Weights of a small audio captioner.
Training: soap at rate 0.0034, 7100 steps, batches of 96.
Data: trained on struck, bounced, scraped and rolled objects made by modal synthesis, 78125 training examples, 8.7 epochs.
Rows from block 3 of the audio encoder of a small audio captioner, named by matrix and row number. Rows with one number within an expert belong to one neuron, the router's apart. Each number is 128 + 32 x the weight over its row's rms, rounded and kept within 0 to 255. All counts start at 0. Numbers have three digits each. After the name is the row's rms in percent of the matrix's.
Before each expert's rows are labels from the 100 clips, of 14976, where the router gives the expert most weight on average: "responds to" is what is common among them; "loudest band" is the band of the loudest frequency at the time of the peak. Only what is clearly more common there than usual is listed. The data: struck, bounced, scraped and rolled objects made by modal synthesis.
# router: router (encoder.blocks.3.mlp.router.weight, 16x256, trained with AdamW), inputs 172-255
# up: expert up (encoder.blocks.3.mlp.up, 16x128x256), inputs 172-255
# down: expert down (encoder.blocks.3.mlp.down, 16x256x128, transposed), outputs 172-255

# expert 9
responds to: hard striker; scraping; material: rubber
loudest band: 1000 to 2000 Hz; 2000 to 4000 Hz
router.9 095:135160090185139054073148167177163155115119147148151137167154164157054113164084173112160066128072131097162168176139121058143073119072151147154111126134096157150123090104122102112065182167069183103164125140150143187161160138139117164076154102137104136088
up.4 072:118196136107123138143083182142135135134114145093144195117168111124082159089164135137137152211111150148165165155089121182155115132096136140182108155107102133134091149101163120120196105125100152090070089161122078141106222136096160144109131132121136124107
down.4 082:168121131150123093109134139108126126111107075111198151130154104156074152079066094167151153175089138115092108134169161187152138156146150101122182078106139113117120105109173106155097098126150115158068115095149142100147124090164126104084096167142095146093
up.5 116:147115135146117092100028096151137130139114168122086096172103155112093132209102076171170130190125144116145099079096198089143147152152114161127133101164158115105089150086067083199131106147151083122133141127145131129126127073135097125172094161122123160119
down.5 108:117120138096114070140142130114079145186113135120181115150129169151117128109130181130131136063171153144093142153142121132105108077097145122122136091047125099138158116098109142110049130121136082122124144033177141140111079136113142131137087073136116063145
up.6 098:142041126103101094098120128112105130181074111124121100147103105126078098123103131168139125151072113079101107094080097110160166131142133098185153105128060137131137059129171094160139101109156064123062181163133176160116126126147124085128105164154108140127
down.6 103:120142077144159133114107118115057133167092149112156131176103110139146123129143123201075143104130125182165157169111077109174145074151130173174128178153113164118100136148135113114093122129155085097126148124132110111090133128167135198104128108148114104133
up.7 104:142106150155070183078072145149092111143119134136090088136088121130072103131117178090206156044093116136150125198153159077124087165164139093108160171081107158068131147139195150069131155195127143095162125105088140111101132107127089136119165075184115125155
down.7 110:111124148130104129138153094148079068113162177122113119133156120122156111061121100146102112170058106147149211098183091151086170098134083162116130111121080141145157172124123192081109097149111116114093149181132085135164139122073121145100139126143102133146
up.8 106:188151105080161133098069114152131118137143106130152153175125090096162132100182135143127095098143131094058124079075119152074147147101143135140112130093100146167113151140084154158153118161120151112117182162120120130129134131139112081144158144098107159114
down.8 102:118109033106136108106186124087139187117105183112081146148084119082037119118176168128152127119131144162111153115176141090160167133081109119110122072150111075170170168171110095120111099134155169108145143148166086087159144173139074096113130148098176147151
up.9 112:171126118156109167126136176178145146081138124176108099088198162116062119133145188101140136139125132158147114140137156094128109113066100133128150116155060155132090095121076108140155095070123142134118182084135160130103133101121139083093109070100123134149
down.9 100:114150134124068145083114152168134154131148118170206160080114108125157144125129126090185131102180171124141163121097090186146165174085104106082145206146138119154163171111162109121101069140152148111160198152136057148119133154158124137140095100118074106136
up.10 103:135096143119108128130190174125108140179130173098164177139111135144088128132090123142144106153148154114092138150083161125155108134042132101182145083147129129122166130090134162168123122110167131124098130126062174117115098114145114158141122119133092183081
down.10 095:133155150141142144086169144167114125123109117095123166096192130062116121128098126131130150187185131170121111133125117123156110112123132098122132153195121099133178146105135145119094076158120093109057126100129133204102101117155167132118209085156145146070
up.11 104:145125114130219155134138159159110076135153084185140146117152067014118179117164125135036107114082124142143142117100117121114097161097123135145136116119116077115084094109121072152118059062117171126114148139078113151148067181117174118060158130124141142139
down.11 097:130110048121144076086149146147138108147119136177102132152156152123165148104130104057136086148153173119136153150129125138096060142140077176074130121133173157095179170108167187151155143155125166123143100057129106139128104101144143100184081087164100137125
up.12 105:195121166081166133135156201151110094152095145168154116171119115139091181084159187141119126184119069121148117158059108169179179136162134084157142132141121134173164130151098084155092144114122116092168111101144130087137099071132106104165117118126194136099
down.12 094:143146132131117114101091148127111183160183077104113118074065069130137116167177143127092102139172144113179167094197134128122110078080136202189129121134174145119068110133185110141167101101164172111146146071101127157086170095119141085170114117066107153098
up.13 111:061089151133120150132098111059118070137115114090092136174123107084069113183114113131121138139109133162071096118050173088125114107193185119140161132125093143093144107186131127154165109099131189119169161118056132122097080108091138115225161140128097133161
down.13 107:081126103159168097129108149105144175146081145080155133129113110178133076132178150085154139151152138129114127132136086138125196173162091185134055172109152129073113128123099135116156069122127081122158097150147157119147148170118147109110119082083127116067
up.14 090:196160138103095147115117124125125091163135137129125098186151151162145131142129121130131105155212141165128115070142105178089084157116165098077061118152113129128119133103123136163156144159123144162106085058137126106124111128132150158077138145163197108125
down.14 108:128140197117144140164146162165111124106096123137104094120131154146100159133185082166097136097113153158150168124153143099130114176139168114123128131068167067096112133094143057108139104127164110162094154109138155092138080121124120108134115074124158081137
up.15 116:105123102121160176092097116068106085064146158133158133131101158024145148073115173189089158138111083155119110092131115117144107103127031153179120098101120129072138143119093144129090130154162116151122102058093050065120138154079084170136126121151184143168
down.15 114:148168091113123145203072140156171194112089097135116119122148141071141162146062125161150172138162156142113118107077143110098126082167094108045138106092177157126133105134095137127177135138120108091140095116116161082096155118177159157113132162082121157196
up.16 090:126139125132161188078108171130145205085102173081071089143105115098107125120130117104133119097108182104099187139167161116151152196129183131117106164176140145086142191143141107101092127062166143144123129096117083079126089117109133118154181106083149168137
down.16 098:109100212084162157137125145129151114138190085175141094115037109125072139152154103203084112094166105173141120111117153081139178164165074178145181094102149118100100120114149059138167146119119086140082172100116161137089141056126092183136103121147120117109
up.17 105:102173150116093159201105162155107096127121107093169077193193201099128133160111124088120158102133085120095127165191152117097126102124148118094084185125142155159093101128133135132195078155083096149161098121099106163079166098163135171074141127178164094090
down.17 097:102159125107065187122111197134096049171147119122106123154161074140114101178145126074101165148065120093190182120205115195013199170130148109147138114142101141123138152092191158140104116155099080163100128119115135106123089118102164134051113140100098127119
up.18 094:106106167174124107082092177121112186080123147089135150129177142147146114188130182135132115151123185097118139133170090086134128172157126107150046089095175136046066132097114092107118140123151161103120115116188125178084152140084117070112123137106167128125
down.18 100:068123173107156053155100083118100081092091062186112125150102129180148079149077092163165150110113168160138144185114141152133133127132116108190127147106110096131181160104125142137085103146128118097149131100109180175129113160110152128154123132168161132130
up.19 090:133184168141159162080133149121164105138136164120165124139051216118133089094162132143103121138132070106142158149185149146091125130133147115123092137092081083154147105153129167153123102146106103134135103191133200121123162138146105111131148124145147132151
down.19 102:112127116149115070073145110135106121141135110132112079095109095135184140154138075147071099143127129129148071169131158136112083121124148122157138163072110154108116105087051149107140067164139133112157103130120123127138185142167154077117153153195109154129
up.20 109:092103166167198147132083130137163128082174154179083168100142165134081163091090134110103116123147104090136089129161093135113089101103144126145151111124149135076144094167121129176155145103098116143109123166148147130171144187121090077147200122117177143134
down.20 111:132102121179122115115107132128071141153145124129184118134153097079157114166132132117090157112113129095139166113091122159069105155140066170151119160144159127150097102154097113143142120125089109087061093073172120145161191126098180134151053116064071161158
up.21 106:162132076193151154160068086095164072098127110188111172155054144134096137104144158159094143139164094137164159147146173152132223083118127115152120178101099086081104115075142123040109145095120089179124150142169099146076211138191162156129128099147096126079
down.21 107:130124067136209109166095139111074211152112095106104117124147131128105133091114140099131150098132139135137148144128120104153131162136084144112169137161148138106122092166125047118148122153183164098137104178069111090190061085101118086208164122122092121133
up.22 081:162087132073139155053166145127143156091089124132110076146143110130182141084116109171098116082120125144169085141134156115177045132143139127128121091095133145106210124151095181080123131092133092113107145154142073145128121112173097118073136134125149121132
down.22 084:101126196114135161174052165188136168134155169079137108113147149140083130120111078079149099116141134127097137124123079110173112187128131143125132145142128099139112088140136105145152132122139112160125133120170172153157112131101154140091125113205068119090
up.23 111:075125186092151127131140086125133164101141082052116165106107118122115119165107109118195202159136132124094063155175193149175134089092138102083137141118246145102092101090173108170162171116131125201124125108145181190049161176125142097058126143093088071110
down.23 115:136120153145166159135114108178085050119083127122155133124147166076078188136064049161154109134190094151093134198139140116144128195137157123048127148168169093135063080091138133166147155092127186108115114152122160076135078103143195097103107100133151123092
up.24 093:135127085101112171126136130137135123126126201113150031124089100173095137091140113132158137126112148139141110145167101230082155172122083104151148084157166134103147128101126040120140081103097201114118126145135162144061117115144107116145150156101164126073
down.24 103:169137199108132141106157131149114184131146153113147179135076153068157123168095169165110153109160118043081104125102104146130132094097137141083151121097133129108177136124085120159087132166142126144161160055203129153087180174150159121197192109145122089119
up.25 093:128155151174101139109135224069164094115147089181083123112154148155176138088101139119117138126146125147147070136164139158131083130130168159083094151170112105109131145089164201107130102132095110109118143136067082114180060094143136113103179164175099168149
down.25 101:143105103122109161153207167165146184109104100134154125110115153069168144155093139166111113137160133133132123121167159104081130209149110172095061139186138160139114074145097114084150134136129113107118092088168149088136091087047139137123164111144088217157
up.26 093:200138108138109096131072148135079077140129129089141169197095029115129122108184120139186080145072105168123188173120131187149100097172156075083117080139168110170144103104189141142139142099151113116144104117112086141083127160153092154193129136117116128128
down.26 103:168152096122141174093108185151092089148154140115127189125078145097143067127127175124054172193175090070144136108120161155189147155130102121162100170103074129122132093126089074149070077112171096137144111088109144137100116078179146177177175094139101128136
up.27 121:079099165159118126128115162042133103154131137129162157094139150092111068173110156188189119132099093081101129097133142174159086094094155108151074127126160120100115120115125147167111158150130079084087123185099148099093154139137158116134104104128150155110
down.27 111:129113120155112137130134163167113063094134123128123108103094157137153115133112125086125066161161131097168083125103164141169100129097101090144152105094145146123129080078142104089136156088132088086143151170168148152097149124151186104152170133100131154178

# expert 0
responds to: thin (high-pass); membrane
loudest band: 500 to 1000 Hz; 1000 to 2000 Hz
router.0 106:153122082132089116084095087124128150152096140142085116162085181161103167109126133091127078065110141113101126110148163115107124160113118133090111155144089127100118125122085109095103151122137124102162101092122117106132085133194136085137072122136177113072
up.4 093:175152132153102179182129122050225138191098100183172135107087118159092151140115082166084115102123126103191134135098129159108177171138118138111175130159133103084122146119133109108151184169163155126087143055080134176085154090205154092143128132146163125146
down.4 099:067112150099191134118125125129119131103150162113142132088082168094116119146126165147155134122143135114176086165077140133168093154088104099176140119121187123168085120107140097161128137141111202160130154132140127153116108140132129087172129098131139094131
up.5 089:126141116149050085087142161200126068131088165153163164143146171072108153117109112055101119141161179133162079141185179110109171155095110144168111091171131199114117080132087103125097169073157111191113091157121091147172154107053119100194173122084128135145
down.5 096:126162092139184107117132122088177170168065142151119109125130131121105121123066132148100119136098157080071172101163108143144104122080130134114136080190132160086093119126071107124120127166161155096180066148168182169074170099124126147148097091126063115134
up.6 114:148096157080159180098117089120119199099137140047117137059135151193133115143143141120082148083168192168119142129075156096155102133122102145113130126133100133118095133142111140105104150118128137148154062129135142157185113176157170086134160134107125164153
down.6 112:055157131113201135115130142162149098135067149106182132186089117140162078125129095125100117190141198163127168065096116162139117170125112066103151063157047132129120137144127102173183089156133163156121158123040186105111066111129147146184170104134184154152
up.7 092:154170100103132178152161128127132107147107186158135083086087112088151164076159088180191070137166126120080119116116135100128064121124126185126103143117097145162105120148135105097097143076128148062167129118074128203156100101134094144078129185127119130154
down.7 090:135136109153108122105123087040107144171149119151113132143166111094128155180059096099093106145188124152162118138189155154110119119115111160163123179139183124095153185131137120124117132143128113094189201111143114163082068138152175173125074152142153145142
up.8 098:118080127091111162171122093124144135103111154114105126078162145120131168122098102170088130173109118110112059169103110144133087127174069104085144133106135063158144130110156129115096138140108165157103067120145170147119165115125108154157132081133128105109
down.8 103:195114128109146114201145100122201006114115130129149128122162142073152142118184071106101176171101081143125135146125166131132157128168096151117188104123163140130108117071082114095158063103153120086109150097134160145116134140121123087090149142152136126138
up.9 103:155161113111133108195163157122143188132059100176142197179139123110107182141173103230105126118109115142084103163195096179056127078142102087094146148092139152132143105103153173111148144152153141190122103120135198082083125077100178132146109138183138162088
down.9 114:087097127113186090179112100130124132169073135101097179123094102155144123127106158164117138059127143084129114176133132077141150090110155157151143098126167132072152181143151113102137117127179112147112145056162118108109156099150147173104165110127121141136
up.10 115:045088142151093145100137100091152154081138109158062078154086112134111106112103153083159118096094046111170126120146151114064090154146139118139056067178122131103108128133168111109088125153125134200112177145152125061099129107141141082159103105103118151193
down.10 111:109176087202081160136105172187083096191109142125122121096113156115150064122088129116085129143151037124132106187117124129117117095126125088140140155112153103134096112080139160141115197170161141125056095136089088103121141085127165117119147113146083074145
up.11 095:122189164100127165089094112153162110105090099136129119107101129157129094113063194138078137176173110149112176173101111122115157179116137117126119134214171135070143144147127090131133130151136130129093093038135113145138105116116186114115127087197146134066
down.11 093:139149153128087162208124152158100114132165145079075129057147180113167125070114118154142123112101106133160098140178141100110163151093066132162122107103133088126173146123152077168137116150136167133128145096144115086068198184117133153121117141108147097120
up.12 106:097119099065125154143141109090159147110156111077104150177150134152168211089138094145075115189116156146084058209157167130142129135119200190143146128053118131107123105149164113057130113069137135095081134122130151160097136111138135139109135184220036102137
down.12 098:138142138150116095128164136144123180107116192120155088137162121120064128147175107194108097149196135067158083117125126157108158082113081154135141139136140150155116130150107103086170171140154110109074102100142077169137156100096150111155147131140154114196
up.13 093:101147133134139187116074113161135122123206099104211147139128074137134153168186158107080092118141114161122138100199083144192103096087140146106106137148122131132121150105100170126133109181116200116102110101099111153125153108125183142134114146123116104123
down.13 095:152195121113174097138133190107145115122118108148214091096123178138111120158169188109173176119095118087094111090095150136026104081102065183148130141170127124158169116115154129132070147146113136146144111120095110096116146130135138113169101062117106139118
up.14 114:095109080097128110079142116116130140108153151100095136165130129100082168122176145126149176161090089141092132128095121121124122140162148057141134124073069146147126101109139109126144109089174155137122124143146091186151146085108105128091183117134171107137
down.14 105:084065140126076098136146117183149108092157096139145134144205132157140166175156132154111168188125106121176091175155145141090147124156148137116109111097136137123072119090107132117088155114112136172148077124154161118104097135184137175134150119155084123081
up.15 096:117129099185093124062167171142135119151112107114142139121099171096117092139105139152136076148111122170109133164142153160139108128181168187098131074057160113089143156162099089144098083153156109135171124092119134122191169100141084148049100084115150142113
down.15 096:148082148151092146070112102068125127119137177142131143144160145102067090123131091150104112117088107101179133168107124106103119170146132174116134151109106143134172138052128103104131138110119148106135121154172121121116146086132151178080063139141129119092
up.16 090:102148147123138087120097132193175113131119102101178162116106139131121127140096123133139176152108115059112185124093115120121096132103071121158114107186133126104172156107170163166139185160130095096152157115128115118158126139105102150150189152120094167101
down.16 101:088136107119152132174191105109169065158159120134131165070128086133140105116096146170071137129140151143169128159176124091200105157111173113123186054156096154095191160129103125132102123097072150055080162147094052130214114129144122167111083149115114145159
up.17 101:108135105161178137141116105102121150156169140100139128190156110144125102133120172088095139123107175114124162141190142134107150133103113123106091144141077129143169090163079117061069129151180095141178125129031132153107139123163199132164137109165141167092
down.17 105:116154076118103076120100141165136192134084082056060063113137097161106108144145145131079115155164081122186143153142164092062122144160120134173141085051154147073150169135104129115132104133110120202173131142119120162135104106101139132120067119087120115111
up.18 101:137132198153140148069183089106199147140091107129137160135094139162113064127112122148127135113170099116047099106132146158097180191104091130098141107092118130056168177106095150175159115142169132146126122117111101181125184108156071116057069129164177107071
down.18 096:186116118118155132080070140092074119171121137126081137129118142137132152098103115142142128091133107113084126111142164065092144123137106181086109204134137085116122111128072113140128112128134138140113134130141096147143130131108161130123106163120113146128
up.19 080:108098130092155132132129104096153116167103112107180069087155107072148037085126120185151065119157105108140151048131146103077107134097172094170108201136086116083140176150137125108160149113139122078104127169144096142142125161123125134112174155067092163162
down.19 079:148153098120151140143171106153186099155127122105125108144102168059148139111149144122141140139084088118107166099153120147127182090185050115156071112072118118088130119135109171149107102149159119076201184086109104146100115141196088197130079198142154117170
up.20 092:092122115147165104206080095147129159168159172057116106142136193118101114151148092174170162132119045105148119122136174159132127133107210093120165088118119099106132081114161112161062135123125153115156162145204140147068141162185169151125164100107146139109
down.20 099:153125134160121132098170163073154084200125147105142169120092170145109166160136167111148129098074148152081096124105112069136141147120113132131147158139176152113141090079077139092149197131114091133172117242177114149105084119042105140109111056087123112132
up.21 082:112141132139175140174169167110108145177117155151167137142127103165178055153142179144145191153135158087101115117076140110163133094115093073195126129099168142072133100134089138097117075179120150116095174103099130139141148138143136120139101076136107047114
down.21 078:108114116126082158106139115157156137159145086167198117071091123132148086145130080138139157103121152105130141085096139142150083085117105099085161110094156153136217146144132196185146147138143137168222145215144125084183118101140129130106118166096096201144
up.22 110:142151170077080180105204101135113122165131167121153141131146174216128116154126138141147118124161107141115107171082114127179136136121114109106128137150068183124179149105175132130129153174088123112108171064102085133161179126129134205125148112162169098118
down.22 100:169116177154170152096118127097134115129072173079153152150159136181107138103154057134177134140146152133119197088109161105145108118118118104194113102146155187084075115149063110151079107090165110174090129113142176141152100097115059108091143116160131140104
up.23 109:122137093090123100192079118130134141095147135164095148168117116203152156106167115150100182098180121148108119138153079102129138124092131088188126202090140157114166147112150116100148175055082160117089078110124123146167065138079175117117147118156151159136
down.23 103:160129132086074154172133112096146134129118199156090171155110168134133141057142169090104084139147134096134141122107155163160114144104176153116126082122134155134115166102083140107163173138100081098068101170155123117187143166082128123075211077105168157082
up.24 068:140132141114179106145173121130107094106127136057165124158162130104221102127142143131085137113088126108034155094120110112107040137136147133145121070162118185126151154122112139094152193166114186149128109142141106155103135207094129165134116107172163073161
down.24 070:124140114077154150098094169069141125135083103137140053149146117083132111130197099085142120145168119140204110057113098169126143103110106094168102180129161074152145127164108143092185153131095152114134155141225117045158136136111091085099119167184080158117
up.25 096:090159078102080125073136114115118076105077136072115123126132131127132107123168126131140141112114177155153130167204147149130129118154144142125147160105099118073078118131177220175094115051181069173136143132106122126097113115107159114097069082097147151124
down.25 095:078124188124176124192080170094120152117161140137056127063140124090137125152135110192120124167155110136113085154133155104124096127128152176082183091115085125072180124115112130091132109099142194102110105164135217081093112118098076101180073103087125090151
up.26 137:107139101134126128084106176126169148116148099166130116145107151135128140069136108126137160224117102101098104125140148142112133089167107150140092109109115062159145096105114146144174049139154120100081157109093083138119093171154130109131110135163117125110
down.26 125:143155104088166172114130123154168137094128113164136111107144114112169150153127096129069120167141128168126191110161141092175080125151145145106124125108114087166118119150124141185127122160208108127132074119145105171110100157144172131107106138121125145143
up.27 091:149095160129135109125124134108133113109083141139077123169147072101133130178091149140107094121105113045123130127125086127086149125096177132170109141136101155126174107195146139168087171144153146082137091198179112159178119131164107205090181137162205153111
down.27 094:128109111141098113076105103064139122131107152158037134127100184116124097119130087133102203167120115135154103134170163114094151134180160099119118104137135098104147114127147181096101078096050104135152113190143164159077143139140137168127133124143106113133

# expert 1
responds to: steel-like damping; clamped rod
loudest band: 500 to 1000 Hz
router.1 072:081125109147111110171083117138131125143114143111083112111045091146179185133146167110139121131132150149102164066087101080085124145102103123127124099165083135139184136193056142110131160157133113103146171175172093107181093108113146074155133153121107160104
up.4 098:119155177105127145142160033114117184121136114120151141193146097134103088145148077160132094171111130134089188073136130115134099094129139147151115151182086136104108173136082182111104091112096159054085156141172109104155155120168137141127160053106072129157
down.4 101:155068110090128123095124170121168124156097154137164095111128156137162155102086124132111116108116159102139121114163138094081108236115160108113164120178172092065159103148159173176120091127093146182166115109191117188088130158146108114114100091110176135114
up.5 071:148131130088079183175129067132101145189147117129151102148144007123169143143061157124125091128108202088106151086162117179104101108145133173116094114151108137160126159128138113135146085173102170138114140147127105124092117158156129116179090137122174116137
down.5 082:105080110100140154148138137150158138147171098146083133082160123139093117153088101117120128088161138157213100130126108083106099175110149157146084143099123132115067116071107126156163102099083042151195148113138176134131175132127137156107123145049128121140
up.6 111:188082127090111112156128152120069145148161122137116123169119107197104160146164159116104128129096125068135089123073152076140065086106161209116128120135081143098130172146119091077131076123176131143108140177145135124159147091094107111085067149138120158144
down.6 110:058136111146097151111135166104173090121125153113138128166115094090118116103122121127111098175127147149101104120147128129152136149129155124125153154170124128140153177112108131130112139098083102076117149148092150154105113072083119159134120079129147172125
up.7 103:137171111157114137163109103097128160073114132106158090127175135204120165128187173087108108104126132100109090105141144176113132111091106159143202151133133124101124179159182123083145166140130124178110089101111142128112101148135123101085107180128113108115
down.7 109:091158124192125113150151146109115124079144140151073165127077146084099173174119118129123051124098099115119150142147073139139124161130106098099072040104114138107144095160125136123142139114134122150144141180121112085079176110101047141097135144146184153169
up.8 112:137151137169146086160140120126133094109085082083112168122174151132176070165149126095171087089111124090174172168120168130122110090091096125135159102119074122115113105091110127110112143116162125070080183119150124127123137157063174153173132084140116224107
down.8 105:083126168107178070129089163101160112146168188135094114117083140146110138076078084191154154123171148169105127131104177135113080121140095150113193167086144152141150202086143095079114099195138091127146140073148131122140049102161135137132156137168176149138
up.9 103:137147105139166153178114134155141115103076129173201088132090142092092135177142133205133135146118116119135080123125131184120139148130105121119076128126194101195086143098091169113163103119148106117095160099078085180047153206096090088135089143077121118128
down.9 103:216080159154089147129089087102128102091147151134098153086127190168145111120068143093106078097138148104118119137144145041155165130182111106194116114097059147097150176137110119098106139121143101154158151075177112182150148059109058083148095158127175115143
up.10 109:132110100074180124038125148169071109186110091121174123125132127188145126092192158179186094166120166160139125081164126136116154163115056140162149094188090151091109090076129117086125079071107126139106124119125123116155131138129122134142134124036166151085
down.10 114:121151139165133120152136183146171149124101129088123137136108115154145138063113100043150138142129164162100177095152163092134164127129142145168104104120191104151149127088073125152114155156143086100140128085049112086116099127097083076066180119131132145066
up.11 090:128117042088113097057203097107125108153122115113164109133074113129095100069126109100116126151139149126174221146129125106154144046122092089187105108045103132179212142174164125081113136110153087107099084164097069144087136130134122131122096182125111127170
down.11 095:114128123141129085067092176145133153127123123071170105152123178123166148161170175124179116156139109127131069152103146108172182133186120105069143172076088116182088149108125142115114101094145125133141117106084160095076110151094090160127113126102033124102
up.12 073:133107142074131170124144143070127124128077071155135105121075136135112099126125189149081171105150100157189138157078106135114143082078124158124115164139091186077106124138178157172134115135077142087159153126146113081129174080150129106168115133164109172120
down.12 074:129160188118141150139105179084099166119118107150201090096163110150124070171146151121149118078175068157118115069117149127109111082177077064084127167089042065151134130127139106085137130155117143137116085181105128173160164144176168178140133116090136090092
up.13 080:128142146134161135176162105116121126138102121148149139074096172119111085085194138093077117111140069156108143153197182146097167095123118133089177169129103136085147136150129080088143116170165142114175165103098080102140155122108076106104104147195114124091
down.13 086:139103126150077146110152131074155160140133154094093112127139110098157135135139131176225106205159157139127103083098134129148168137082172107154097135143178171119127106151088070147175063084089106106084129145127131144159150160145121082120098086153156119165
up.14 117:103159082153110149101107127102062098152063066071123097135147129112102129148146133118179148104142116127116174140146174121119106136104123111166136191126120159207122116155165167157172112089092122079195111136169154168159194114146151145111134119163118170141
down.14 115:151175098129158130211147135165108126088135168027160057152139159092140136068175103172134157128143107109104126090116077058130136106085103119139158177127189082107143110153118135145115206160151073169120141169146130097128094161111115145101123143145073148127
up.15 068:188081197135089153141153098125163112151104179100106054105081183108094111175142104135131148148132121103130095134089133163082153126145145091059125179153141091123145152060215081054143143115132200148125147146118115148148157082137095153089166107158149175130
down.15 069:158164189102140148178158186130143104126144139157151102090114146144115155105139159133171168105105111098180117154158105135159049116083125129099068148145127097103150111094075150148119099172159126116091113196111111167141108102128147111114126087183145082129
up.16 088:118135141131127154152159136086093099159120150185128122112154122069057162166150129090059130152152158108144116094154093085132103152063127146164163098160111160120118084183109160126115176154068117135186149108150152150111166097160130172137120133151130068162
down.16 095:081085165122157043137111180104169119130136170145124113119110102178126150165171172143141093157155072109093148091160115118115132219051114173163091175109111144138120093129084140132170090111130126138170137096135159148162110124171113157127145069104077140129
up.17 092:101122180124127129147136103119083160120118155116101151152096150155123138117098181105162105171145134082141160123191122173159176104122145110090137152140103077126112147100118130155074147141089118137118074093176111119159138100110140150129104140127096134129
down.17 103:144123133111114151136129122151142134129138096096191161150060207067138137141098166092123136148140131199160105087173159136190081100143125107131098166094117070072123101113157152114118135119140158117160154088107154112195165084161154107189159157140117160114
up.18 131:068194164187101136132089115117113100124121114134121152132116092079128181146151124063108164144156115116147098061142182179100103102080115088124136099154104092110148139177160126081149122126119109124174177142159203133167110123156113181147124130132078131128
down.18 120:108106117115121152115132102097054131115104145152070124123109110115126164038122095116109079129114194122091155153088094119114083157174122173156152105128150163091130155139109155129112161121156127095114160091128165126151137167108114141109135143148146123105
up.19 096:076098108143171105153141122147116149160111107147063074111162066125084104118099106063174091109134066113094103101141095125136106113167165155129158122105144101102157110195141121100136177154083100097113152146140159120087158094114110119127084066096122124144
down.19 097:120132094110130115123138149144076091149186104126161138119133131131140140119075123071169196160124161114142156084120131123111174169144157135119103171124183150100128116163207161121128096120146179118145141118173115188123161083138130107157120083151126107107
up.20 104:148191174090153116144105145158115119127122173142163152131094115126109107120140064121159121137142108175138059099105143129164145109122140169190218115118081133149164113128107093082115143104073129148041056138155101141106130088143121064129127156125173069108
down.20 105:145123137141102155113136141125173120087125134126103093157091105137135127136101152124096086116111206136105156114156124160126146147128194150056147132139116127092102059126122111160091089161148161123093112068162068120110104126066106055183111127157129183158
up.21 111:188105145085192143085150099178121204142104149139094103117108156052101116141157128069127105158116176138167110113148149096121158178128087171144148132139231107126118111074128090143119113098163137152113127066071084073149118085129142101195123160140162103136
down.21 107:115084157158081149137123144110084031149158123140147124123075148152166157129115142169107097101136176149150118117170157144130154131185131152159160097101068160136132136083118125179132136139140114126125104148088093153139087139126157145083120152098148164118
up.22 079:240150087152121165147100163156160145129088161097125181154075166107134104151132134163105108184163174153175157155101086166122135034147110153158053178145136164116119164142125173100135120100152155125151166097119147136144109109178064174150148132114107129158
down.22 090:178104121120097086121122103145139171139071119090104126092125158085157148140178145106121176142074152158151096123143154141133046080117101170086130189128111118095059131112093116115116119166100174076120119210113151101129131170117099100146115086130132137104
up.23 110:111139139144156141109102144146171104113142193125093132141119155168121186160099086162174137150105169090131123117091160078172099103157132098097141137099146168103148128120165130138140145152088128152153084077142164154126166156143127141187108165118130201176
down.23 108:086091130160134111109127163118100114156177138203123111111144162080189127115163171206123144102077093087086126156161144155110114141159098105078145134060137063133165152106112133106194165082139101074150162101153084118132161178156125139102159129111097073126
up.24 052:209163210140103135102130136135125153102112196041135169134123168176086123112128170121100190137085140084156120153111144111109099120185169072159080081134143107139152146155135127083113136128090160097118150173135168065087177117130143112164140186127120198127
down.24 062:168146123147139130127114174163108143083123187168117080146127123088138122116150104152101083136103131098064184199159117126149090147154152095143088171149159160084141143130160059147211087169129089068097126123147155170156060132106117163128094143150128145081
up.25 103:108093145100142137172155098081149148114172094107167141127191179123124181110187136110096090122121157089118156130159123113117110098084144127184174077122123185136084101187124152146120161115150128123156074128097094182168137120144130131150118082085081108140
down.25 101:115098135177086105138162151164071112116121130101171092126106114150137132083105139155120115149151148090092148176204149128107100114149151148119105132171089133153131170111134183089144067201166119120109087129139117089125090138111104134108089103085150110128
up.26 127:122125057095117166129164080144141131150150148134141107165114076136082118133140063172096136159171133117114162142084171069081101173170183126082111164222103118187147091132124117134130159153147163141087124175127173139198092120208150115103124093115134138131
down.26 115:168130142146188088070154211094130111160166110066232070175164122133140121115054212094167127141109076153098107090054116162180075127113049123111126122135120120148167112115132094110132099126119146134155118145188144131063097106166158120152123078098150117112
up.27 106:185129116159137064130180118195099113181077136088155188124136147163094096117158080085134095119155147099125163125070089132125153099114070142129152123101123152129105131061086135091077140141112146139115139120111121106109119123159141089094109128173109059179
down.27 117:043126149127134102135121103096126108118130145163146133042177150059111117135077155155160218149157101165131102106135165137095068123117132096055108123103159149150064108092142103123175127136107124117170103155083179132130139175089110174109163112150119150158